config = dict(
    model='self-supervised image encoder',
    dataset='scattered letters and digits in many colours',
    train_examples=195000,
    image_size=32,
    crop_scale_min=0.2,
    horizontal_flip=True,
    color_jitter=0.4,
    method='simclr',
    arch='nf_resnet',
    norm='none_scaled_ws',
    activation='relu',
    depths=[2, 4, 2],
    kernel_size=3,
    stem='single',
    avg_pool_shortcut=False,
    widths=[64, 128, 256],
    residual_scale=0.2,
    projector_hidden=1024,
    projector_out=128,
    projector_hidden_layers=2,
    temperature=0.1,
    init='torch_default',
    residual_init='none',
    optimizer='adamw',
    lr=0.003,
    beta1=0.95,
    beta2=0.999,
    eps=1e-10,
    ema_decay=0.999,
    steps=13500,
    batch_size=256,
    epochs=17.7,
    lr_schedule='cosine',
    final_lr_fraction=0.05,
    warmup_steps=270,
    weight_decay=0.1,
)
Rows from block 2 of a small self-supervised image encoder, named by matrix and row number. Rows with one number belong to one channel. Each number is 128 + 32 x the weight over its row's rms, rounded and kept within 0 to 255. All counts start at 0. Numbers have three digits each. After the name is the row's rms in percent of the matrix's.
After each channel's rows are labels from the 100 images, of 14848, where the channel reaches its highest value: "strongest on" is what is common among them; "patch colour" is the nearest of a few named colours to the mean colour under the peak. Only what is clearly more common there than usual is listed. The data: scattered letters and digits in many colours.
# convs0: first 3x3 conv, stride 2 (model.blocks.2.convs.0.weight, 128x64x3x3, standardized in use, each kernel summed), inputs 0-63
# convs1: second 3x3 conv (model.blocks.2.convs.1.weight, 128x128x3x3, standardized in use, transposed, each kernel summed), outputs 0-63

convs0.112 097:127096129155122064099053141139128076149124115071171113150145157146097163087120131169121118112131153100035127119144139127150113118092149147113127165162131173145104178139101046097141142205124123
convs1.112 073:080113111157123183127165119111114116106119128103123167092074123142119145118127122119114125096121188152133147130145116121117137092111110059141099077177077093136139141118102044173121115178092128
strongest on: white
patch colour: brown

convs0.82 084:113142079165150183065151136085143108200114135113150080132148124074115101107123111135158108078148122095158141110121094149099101150152158091169075093115087107082133081094186160172151093146084147
convs1.82 087:081117142124196112145080074154114123080116138107106144125130086140194106126111049196153110133109114109083092117088139111094109086125077096156116142138123127112168136122099074146104152118113154
strongest on: black
patch colour: grey

convs0.127 073:121070139125129109114139174158175087070121146176147123169135124171130131075124156148123109099119118128173034144161136157129138132065183171129087146135121134094113058140114055145159132123089130
convs1.127 078:139152137115126158092084080146147122196148144150123080134136134038023111109174162117110117131104087108163124150115110112117122143138153156091165150142161181132095153123112151114091165105135190
strongest on: black; blue
patch colour: grey

convs0.69 049:098093131145127148094096110099137097093146112139218106126099077128114100097107129128155140132124095115136098157205110099093106161139251146123159129084128107155092096133104108180102134134089136
convs1.69 103:158136092125087123127101129027155123127150176113064134117136144133115139122149133122094114065145086131126126134155102007137106128161177157083135118134134097068112135142215086085151039171100143
strongest on: black; brown
patch colour: grey

convs0.31 081:097138140154137097139131105112170111163111136111236094123135149104127139085118168131095114107096137120111154118139051168121109150112210111093114132113120131110137212164124083159129123159053111
convs1.31 085:194116133123098073149152118109135136108124112124140179120137122082079160134099139197124169054149143106139113106134090107205079145126165136203127116114139138150111123124145114145112064118124101
strongest on: white
patch colour: brown; grey

convs0.3 059:162056123170130099102135082139133090111162099112110133141116150113109119118133114165133079131043110114101147183224100136123128077154163119145134131112184126200135128095119132162134166132069099
convs1.3 073:154133143121098195129150133138125164152148126099078112071103184151098078142179155118141168154161163115150147118106141064142172173075124094161192182117188091099050100097121109131127071155105163
strongest on: black; brown; blue; count: six
patch colour: grey

convs0.62 101:090188184176139149145095142161139134124123112081159068153159160091119170102091186119138119147166068111145112108129083118191099100118144134093153104105126126108144175127073060140120184157098131
convs1.62 094:184127089104121129133129145106149116101122129138135175136101090029089120103087125182098135087146086117158111125112142129166021127155148138118160109043101111125141147112096083197124126079166159
strongest on: black
patch colour: grey; brown

convs0.19 119:125109085137149113092141098190159082069178150192130056134071122083113148107155119132128091092142096132197100113139116128134172150134136145109124111073116095114120056167159108148153131123095171
convs1.19 109:096113172196164178119040086141142148183105147165159106128121162166105143129112129112102134165098108140154129183131092145101154109124075155025126114143158153122099152137137153101120162098134107
strongest on: black; brown; blue
patch colour: white

convs0.74 066:162117143149164085126107164212183114064117139109083090135101160154139117102105152153164148099100088149118079160142083139107073106124103162152142077122158109173138184106090070133150156140096106
convs1.74 106:189131125118057089096168121122079133127102094109056118111122137119132098103139140134110150118147166095142118147146142139175117172062175090152133137072147103094124087165059156092144105140087142
strongest on: black; blue; brown
patch colour: grey

convs0.11 055:123095167190161102094145147114129122109125133122104144136100109089092136189121091166154114087111072124103120154160106143108062117076104146175121155144151108216129096119185052153096089123138147
convs1.11 084:100154114084125121099142066159094133127117084102120102127120102135204133128148079136161041088121195121098103118100118101104139148109122097167146163094107095076157145151091114098156138205069166
strongest on: black; the character M; the character W
patch colour: grey

convs0.12 038:110107129161146132134089104146151089103103151122165144116102153175072147150066175130111125182143110084116138132102103125121139179091255147108102118101117085155093136163106123139116100129093125
convs1.12 103:177140099115087139123098137050136115134147119110103105128125147140119124152148176138117115083124081122095136130146118000135141147152160142104116122119113102091095135106215092114126000152111108
strongest on: black; brown; blue
patch colour: grey

convs0.77 072:095124080163135084129128140156137145144097174135180123101187122128113130172153103093064116144158078109146142143134090135089125177060170118115107148115066059105137087095154065168148171126128129
convs1.77 091:082129114152161094129107107115107141108134139115087136139136080123213160152124069154144069114102108105117083145122128090118105101155092139096116096164073126119210152113131044134146134174107159
strongest on: black
patch colour: grey; brown

convs0.59 105:073142179164132135106139239142112092178060119087115137144160157106069136105102140135075100113112102189105116104151112101156125176114098146150091126125119131127154139116149097138135099186174105
convs1.59 090:097097117124192150120117092166091055129138131134106134140051110118175109138137101155098121165129141136141123128114072112135108118129089107099142177086131148105156122125064043155089177130136171
strongest on: black; blue; brown; purple
patch colour: grey

convs0.105 081:135119159099146148127130153126137095085070125134159062100165104136108169115126181125141118071176112159214137146137092161115164163088145156156085116097103058108095065130138117135178153132093108
convs1.105 107:167133116142152104118096095132146114131143133165146094177139124064059123129095129161126127155100062115168110185118077110088055139156133155080160135128146175114103140142109157110089183063163181
strongest on: black; brown; the character Q
patch colour: grey

convs0.78 076:136012067144164091159126133173151080113132138079170123124129165140082124136141054110138124133088089110117135149142115191107103145142161124102167047148120148150176137118110126155121118144132131
convs1.78 070:142169140145131155174146173146156160168144140137143176104150151145133129142163173073152141149158130139164172107126169150158146191203171179159144196183127183164155148140162146194143151149174184
strongest on: black; brown; the character 8
patch colour: grey

convs0.99 082:141153187162117105081136096115161117149166144133115070133076180090132063089113182106086099033087107150110142127110139124098141113071127106138087109133119126121146203131127148110117106145084155
convs1.99 088:184133104114094095118130103141156143086142111116144160118141137105057155125063128183136127066148178110154097124145141157179075144065153128187169155072130124126104107120143133121078134130094077
strongest on: white; pink
patch colour: brown

convs0.36 058:164115123170134063110151080189146125105099145173114147127116116136118106125114114073171080125085114062118052103156133169106091108108054126134134124127136084138163182065132121151105136125116181
convs1.36 113:156131121136078112128191082143110147136124113159120135123134112156151128093094117099132154119171174095147103171140175156144138154077122104161135115072152139067142124173089196101135147170141093
strongest on: black
patch colour: grey; brown

convs0.32 065:113119106110155069098128157114145131135157126131110142110148141145148080123086100146103122105135142162138186135143016165118054120108084159211086100146159143130081095110147119132146095080146092
convs1.32 103:093138126137121096107123094159081121119082099091098112149133110148198150110121080131123111124117170108093104157135137120101129117099119070091138125117130096051171115134039138083145141156096148
strongest on: black; brown; the character 4
patch colour: grey

convs0.26 085:099122075133149092194129123192155102079181116188135097112091136122106129100102119143055092091155100118175106128154085171158098080129103177113121135092175120116113096156133099181118161126157099
convs1.26 095:102173167166106169112140144130142145152151113171162102124110177158110122112126155039148148190124110142178143188137103164150168143110142154088125118167153174146124109141097227124146169140184151
strongest on: black; brown
patch colour: white

convs0.45 139:090119164141160117110109200197183126122153121132142124144137120133140132105073088170100098156131086113154103045157074166129070132129156142139142074129143148085203112099111086118140173138143133
convs1.45 100:162122101111119098110132166112073104109138127131108107041122097088119079092158107080134061097113050153085112072131140154156122134137136165094128126171117072119160116133093114124161122075111166
strongest on: white
patch colour: black

convs0.29 076:121140141123163087151072170179171070079092152173158049064142104125079134122116130136095144091185096161165115146155108129106123115121156152123090131113075064088115120129113111157161151159110124
convs1.29 092:154167125102148138090128099132161129128150133160139115172136149153087095137095157162172111178116070156197128183157176130105086126138119159095155136095123197137108107121142173139094146087137119
strongest on: black; brown
patch colour: pink; grey

convs0.100 095:082078140123134096139110134166178094118171106184116078112132078106163131128091117165078057112136156133169181123184090144079130075088159138110104151148103110078159113158120128143125171133084095
convs1.100 093:180167119091132108115080129121137138095207149152147142116181123023048082091103130128105122142078059146143145120173074138107091138149149149100130103170149142124114172125169159127125180126154150
strongest on: black; brown; purple
patch colour: white

convs0.84 054:154115125141156126121113077136162112099116140134148107106099084153094134153088195126085130210134111086080119158103124131134134132107255159126099109112103100137139135151090114131109131130100102
convs1.84 107:183116089120083101108115163039146128119156111095113126135132132135124131158111162125126132064123051131125138121159120033138114141155163137126094084122101107106105123107185106086140022142127095
strongest on: black; brown
patch colour: grey

convs0.35 079:137104092107147097088092160147153118115123113133122107117138115138154129088154126138186137079113172142132198156107059113084041072103079120150122105174087115145128137079130195126121094122097074
convs1.35 099:079118132103132082138149111150099119103118103131146114158101121201202137077113082135120108144132154102120105112114112133111137123085089031117111147083150117087132096150077139091117129141145126
strongest on: black
patch colour: white

convs0.18 054:139043156123143124109075107102143117119156131133144070146107126113115085120142142106095141128141135085049134183171110125110100112103255110122124144126121111150126128153129112166121115172144096
convs1.18 089:155100123119128148166088155052187137144139148133145145125117160162114140132112147095134144119114066144097136121138141034127158138170174142138082136127121152122081132103178094108119027102140124
strongest on: black; purple; brown; blue
patch colour: grey

convs0.47 092:092119193174151072124095127131151091191130142138160132181096118108083111107095169159107142077125164105111170144136106170080097146101145131085076163109139133108147182146123067143119132134050114
convs1.47 097:195093131118130089170163083119105133105108134124116181107148115093094171091120086186099151072146138125100169082131095133203112114095123106188135114098145119119109134129132104151096089148118060
strongest on: white; pink
patch colour: black; brown

convs0.110 087:102153144155158094118114191150151098105083136144138081114149144090100184120072126164112107085141123129177169146148114142084113151093114114107047129163063113064168114111148118187175152144101118
convs1.110 090:175173122148174124115133147154129153101154181156128138139167101054082118092128116089163096171113076148202117151135126152130098136193154167113140156166143219122145158144086148143091200129165207
strongest on: black; blue; the character Q
patch colour: grey

convs0.97 094:096158106155162072143155163124188153136132073118135146139130117120129157117109071133077163133191067087104150097120049162137079099118157087114146060170123122128128166122152118176096156103100125
convs1.97 091:131121132109084097143169161094097140052120079153134179120132072094150097087077081179123134084150111138143089121122156146150109128112104152162150050156088121172200111132097140177154150141164137
strongest on: black
patch colour: grey

convs0.25 041:098073142185137125133126111163148070074130161107182158102094169183078089156121170106104136138112098116144123146082134140135134131087234159137083112094149113139086100142086111140113109120085136
convs1.25 110:156150147120094165136099091082108131154141131102097096123116163133137113131189193155117107131142131128093151112114125003134155172113146113109144159142120120080091132103158081104091028152108142
strongest on: black; brown; purple; blue
patch colour: grey